python train.py --arch="resnet" --model="image classifier" --dataset="made-up road signs on poles" --train_examples=61250 --image_size=24 --crop_scale_min=1 --horizontal_flip=false --targets=["symbol"] --num_classes=28 --norm="batchnorm" --activation="relu" --depths=[4, 9, 4] --kernel_size=3 --stem="single" --avg_pool_shortcut=true --widths=[80, 128, 240] --mixing="mixup" --loss="cross_entropy" --init="trunc_normal_002" --residual_init="none" --optimizer="soap" --beta2=0.999 --lr=0.0018 --beta1=0.95 --shampoo_beta=0.999 --eps=1e-08 --precondition_frequency=32 --max_precond_dim=1024 --merge_dims=false --one_sided=false --adamw_lr_other_params=0.0013 --steps=23400 --batch_size=128 --epochs=48.9 --lr_schedule="linear" --final_lr_fraction=0 --warmup_steps=700 --weight_decay=0.08 --adamw_weight_decay_other_params=0.05
Rows from block 13 of a small image classifier, named by matrix and row number. Rows with one number belong to one channel. Each number is 128 + 32 x the weight over its row's rms, rounded and kept within 0 to 255. All counts start at 0. Numbers have three digits each.
After each channel's rows are labels from the 100 images, of 14976, where the channel reaches its highest value: "lies over" is the class under the peak. Only what is clearly more common there than usual is listed. The data: made-up road signs on poles.
# convs0: first 3x3 conv, stride 2 (model.blocks.13.convs.0.weight, 240x128x3x3, each kernel summed), inputs 43-85
# convs1: second 3x3 conv (model.blocks.13.convs.1.weight, 240x240x3x3, transposed, each kernel summed), outputs 48-95

convs0.73:146100129129094154173088144158116111117142104130132176147070183169104124181091161129111092133150171167137131133133142106136138068
convs1.73:059109144117096120122143131106062146169083163114089157071173144206133189135151139153072128092152140080130220107165113139108170132125148107121135
lies over: face

convs0.16:108146158147096048146085147130103188092090058148122134171115141105113120157162187149163063092113120142093150063152120188135117115
convs1.16:161123079143135133082104091054171142164132126156144173126085102200103125099126091108125150180133123038135128105184132193142165096169079105062078
lies over: face; symbol

convs0.5:146116114151134123070214162146076107074099097109160107131146154125171186113092124111156171113129146166073117108113115149122132162
convs1.5:138157108104153171175087163163085122114149160184121164151162158182148148208125110160097132118120153120137147168121183131152071177166157114125143
lies over: symbol

convs0.22:124112080111154112132167148197173102164097118147158060147080131150195144118085101072096129189132146158121126146099121117144169148
convs1.22:147130128125125150198142095160085141088138171132150118132135139091083097098139148138098103098103131094125139111144112131118087164126029148109155
lies over: symbol

convs0.181:097174082145133086168126096099097156143104143146090148098139148090156169124132121093068150088107143113140153126165080137128116197
convs1.181:126147153115188118103133015151211135163125109171098089145123168158087157191215120170082144113145111086089113107128123070081098104107102109163151
lies over: face

convs0.210:145144110177053088128137112148162183156116106138136159152148125120124081113090128100142175150147112151094119147115088106083130124
convs1.210:153121064086154153151137158119154155144122155136134114118158110147175107060092104173138157158146142139072130102102160142106111053179104111144082
lies over: symbol

convs0.89:078113159178125082132160066090160130100163143144097161153128136150180045114077090124107122177131169154106105114128135104120170183
convs1.89:119146074157155118114134127150134115201072056128073126133147131142098126123153116103130144101113092175139119116155137124163140065155158097092092
lies over: face

convs0.194:149160160172124158131103105115040140097114158114197189147116118134126089094094100108110126170160136153125118123162141149103081120
convs1.194:126083102129127099117131124190078135209161133178091107136133112171143147096090124129115104141103209142104068119123078143077081155148145101149146
lies over: face

convs0.141:113087134125132149084198124075136085144138134107105094121171089128132141154173092135181172085146135072138160122152137148070131049
convs1.141:100144167105169161231073166132105096136128185206121098179146133124078112164154156137128146125145149164194181145135106152229114132171103160084109
lies over: face

convs0.173:157132084120117165178153089093121117134087096134157028106168076110140143086133124177120114147087127179144124130112135096127126119
convs1.173:119132103129134139100173125100199136116165143131105134138128106094066141106140108134136126143139176110151121141155082146089161106128200096075177
lies over: face

convs0.117:084090134124144083098125085128113137077153126140088142125092138141195143126135138133097151136081142209178131124102130176116097087
convs1.117:110111130081132117109125185166179153135122202138091082096156147123140107192126075153135104118105068131139098123128109128157160150110172066137065
lies over: face

convs0.77:089126142115137129088118121120095114098100183149104150126133153096159121167110137119105151159089097135122181093149097162086144165
convs1.77:086123044118113073144134085111135104181168156205146128173138160189156133153106165151104117180168121082101153147146137125164149106152138164120174
lies over: face

convs0.190:091166150129142151209110135135127093101179133159122182115162117119137108094152168192116229096132141100113139125108133139107147127
convs1.190:134149101081098123180116151135104137157158096150174178168101079141157186118056143107119158187128116118102130125185139138132152130118071169124143
lies over: face

convs0.118:092139131080102108166146123106127118093090120105178155124128139043157175168178129126101102137127126122178054164105138082127173130
convs1.118:147119070105047024146105133120159125160159119169148141130088098142176051160103131146168150111134136109178080172138151166118126084147045145127120
lies over: face

convs0.215:103101147103129099148083148101059122139090117105153086153170089073124134163152130183210214124112169084101167087165095113133092204
convs1.215:097133160159118103214133105089113081102150104177152167157135087138086139128095115166091147106160100137139121130123173126155131158166149118148128
lies over: symbol

convs0.137:117159092116142091100165048148054104084168159135147096130129186137051110157118151067126101051087120128107133143131184079167095137
convs1.137:113144106084109181109157103113108178099094106115135182131152121142121134142158134179106140085106073060228118132170091183078083157147122096120120
lies over: face

convs0.12:129102112137156139144169105123063072056092134121108170114167112102107138157147126089104156145154155144152134101132147165070140102
convs1.12:094143150132101152132150154181113157120117148125164107155112126124125108117132113103170148095142164071167164152119129131158098095096113096080128
lies over: face

convs0.4:115232151129151152080119109141105152126145081133133092091098085127133120071118126158170132116089126151078125109102148135092125087
convs1.4:171115094102150155151188148118131166117146162158136138167066130098103133107122128133105139142087117165135102090146140181255180208154094123190121
lies over: face

convs0.178:197124138165174114144153097094095120125113096143139109178121085120100116128116078021146107080126144182074133142095137150112195099
convs1.178:123157168126134096132151160162117148093102094113169088151148079110155165123079100101100156111111086129104102223176141138121071144172070097107113
lies over: face

convs0.204:095128173124095086111094095126124179077109126147140173087108162107165169153157103104155140058198132128095132151112183155111161112
convs1.204:103135148142155146184075123174102132156142119107107105113142189196164165112138098081205136148157090092116154094162087150128179132089058149081104
lies over: face

convs0.36:119146104148124147118136100159145168127101140162183091130131096127167078169198074131193129166134115120114105125107150140079135092
convs1.36:147172082127134132114107119149162183116096135100117138132138101173178097211104135137150146127126149149121143115134130101126070086138045172157109
lies over: symbol

convs0.167:186102136147077132082099110120141120128073125182189137143176088161150052128164114136177171169135157125103126157078094126117113129
convs1.167:125121077107128166165154087161149159118150121127164147123121122099203126133131102108117136207109141113165110122134160162172169056194139147134110
lies over: face

convs0.236:083135131103101101108132194148130144215102095106099156156114152129120114072053147098074177124137103116112126139108073104112124149
convs1.236:085140098168108169171187204088140082099099163092154105124163117116168083177087133156130156109150128204101135082128109171102110091207138120145137
lies over: symbol

convs0.235:125117177195059000138092177132136147083138114131140148126129124107144161111137101157093091105122086180133138139115135159135105209
convs1.235:152130114074118070061101093073166125157155093204109096089092170100148126158110158114125102145123185144152074112151102147104154134129175136136118
lies over: face

convs0.146:142181099151079120167120119155101174169162119206143087066136071115138164165172155163154128110128169154104134124143117127132118127
convs1.146:127122073165103100129123132087144151113100126145113145131070111134142163089118175145160095118120096078169114080083118087112126072186146140173125
lies over: face

convs0.2:132148127095112118179068127128109110076110083112110132112143117140093139097090114114098142065136158096129120124104156098131153123
convs1.2:135112083105219119127120158152112101179198094126109103100082169157166127123136158147192145087123125150186110100157138094042101184125123121097065
lies over: face

convs0.199:133090153154131097092148158146081116162125119154132117198125117177198120117107117136195130112138136164091190118132189109111180109
convs1.199:178087115116144195146159137089111129130117214110168104148198125090077141076157095154154146146167091111185130135077128046150153108112123119091190
lies over: face

convs0.174:172130092111146067091177157118107095132088183122129102109123114157184131150171145104125108115114109168133107115191142140146100081
convs1.174:130178138134161136080072137202109111084127155132094161136157143140160108188179128152113112069128165156156129138120147108159108115122129110126147
lies over: symbol

convs0.160:105157054086155178113171151156089133054103142146173112149129127072144126109139078144088088134133073121194118080154142152147149144
convs1.160:102156188125113140132130079171113124152136123150113138143188173158128105146115105133096132124145109137108137118170195136087142172152124113141186
lies over: face

convs0.33:193125143099223185088125080139049118145124094157107130197132100081145106142059118113129111163104149128127147163136104116129071120
convs1.33:180121165076155131126078095132121142045127094077163128083102171153105110083118134112075101146133163083126108077096167112119106149119125076097079
lies over: face

convs0.62:117148178123120090128146090176098148127074130135092101120069127141122163112151168119177114065071134106112221173153111174104120141
convs1.62:058129160085167125172124160094095117105172154102141148074152096171135163071123165154111137063167093111166126073148097157072150160161155079132110
lies over: face

convs0.107:181152151168107094141123126181132097147068059134129183083118151157166116102122139049121148082162150139104186158158139135110090121
convs1.107:045141136139151123127101128134107136094111110154124149071158173177122177139139167150142117056136118160163133112122142110118077151104134171180115
lies over: symbol

convs0.51:164091163160141119130093147087121131148064153134111131157143137153131169151148118099136160137163122171149188105133104108127123177
convs1.51:065091194116135126110163131140162113118143146155083130157108115128076148166115123147101107090123107126133099102138155124177148151138105133123160
lies over: symbol

convs0.102:109137141092093129091043136094113179193144105122151172146124151138153094121108159111083117111085116189152131151142085045120136058
convs1.102:162142119113098108126118078118134149084175101091133223091133143153126132144114094161079108154142111052153113122144091144069127079086152151136137
lies over: face

convs0.122:149113144146115181099136121151115036150058080127119119103158102106089149102170141069110114142128121090140163041131136144121112111
convs1.122:162188107098124157156106112152106095128155138176125144110099165136133099147137137110142156093163056089034134158151126120175114155114138067158125
lies over: face

convs0.135:087113190125073075089108086182112105086148122072181118123160116131174143133129092147038136133208117088125131123122109114158174119
convs1.135:110163126091062164122093196097154138209107125152115112171115157096130126164066112108092142139144126174066078109167138100191096103148119163137128
lies over: symbol

convs0.108:124126079195183048130126162197141115131136176089153124085097182150143103152126174163136178073109115163146066170114170133119170104
convs1.108:150124131157113135122098172091097135118103116142107067140120148061079125112166135103143149110173153142147159158121083139127102113147160060137096
lies over: face

convs0.26:162142056172139071124148137143100144127135135086149125116199128114146158182091115132094094130120143112182053149139129165093140090
convs1.26:108137129171101119118110190180118091124091122080158120123121100137135109104093158100160144095145155154112088139088156127115120136110125111116100
lies over: face

convs0.114:108126084155149137124209122131130082115089173103111084136186118103158131073149121125141143134144067165167134092170119100145155154
convs1.114:087140127148124133170157092120157104107171107143110103146158123070042084161172108122203158124160138101088157136145128173125120106119101108091120
lies over: face

convs0.125:156141138124118070074078116117091138116081096122162122092139118094135126128102137122137148101133065085182183161075153160133140140
convs1.125:139145105195134157137101155056089123160173154156132134091174142095153116104222137112164097157178102225109107160092117105141120113141104145108138
lies over: symbol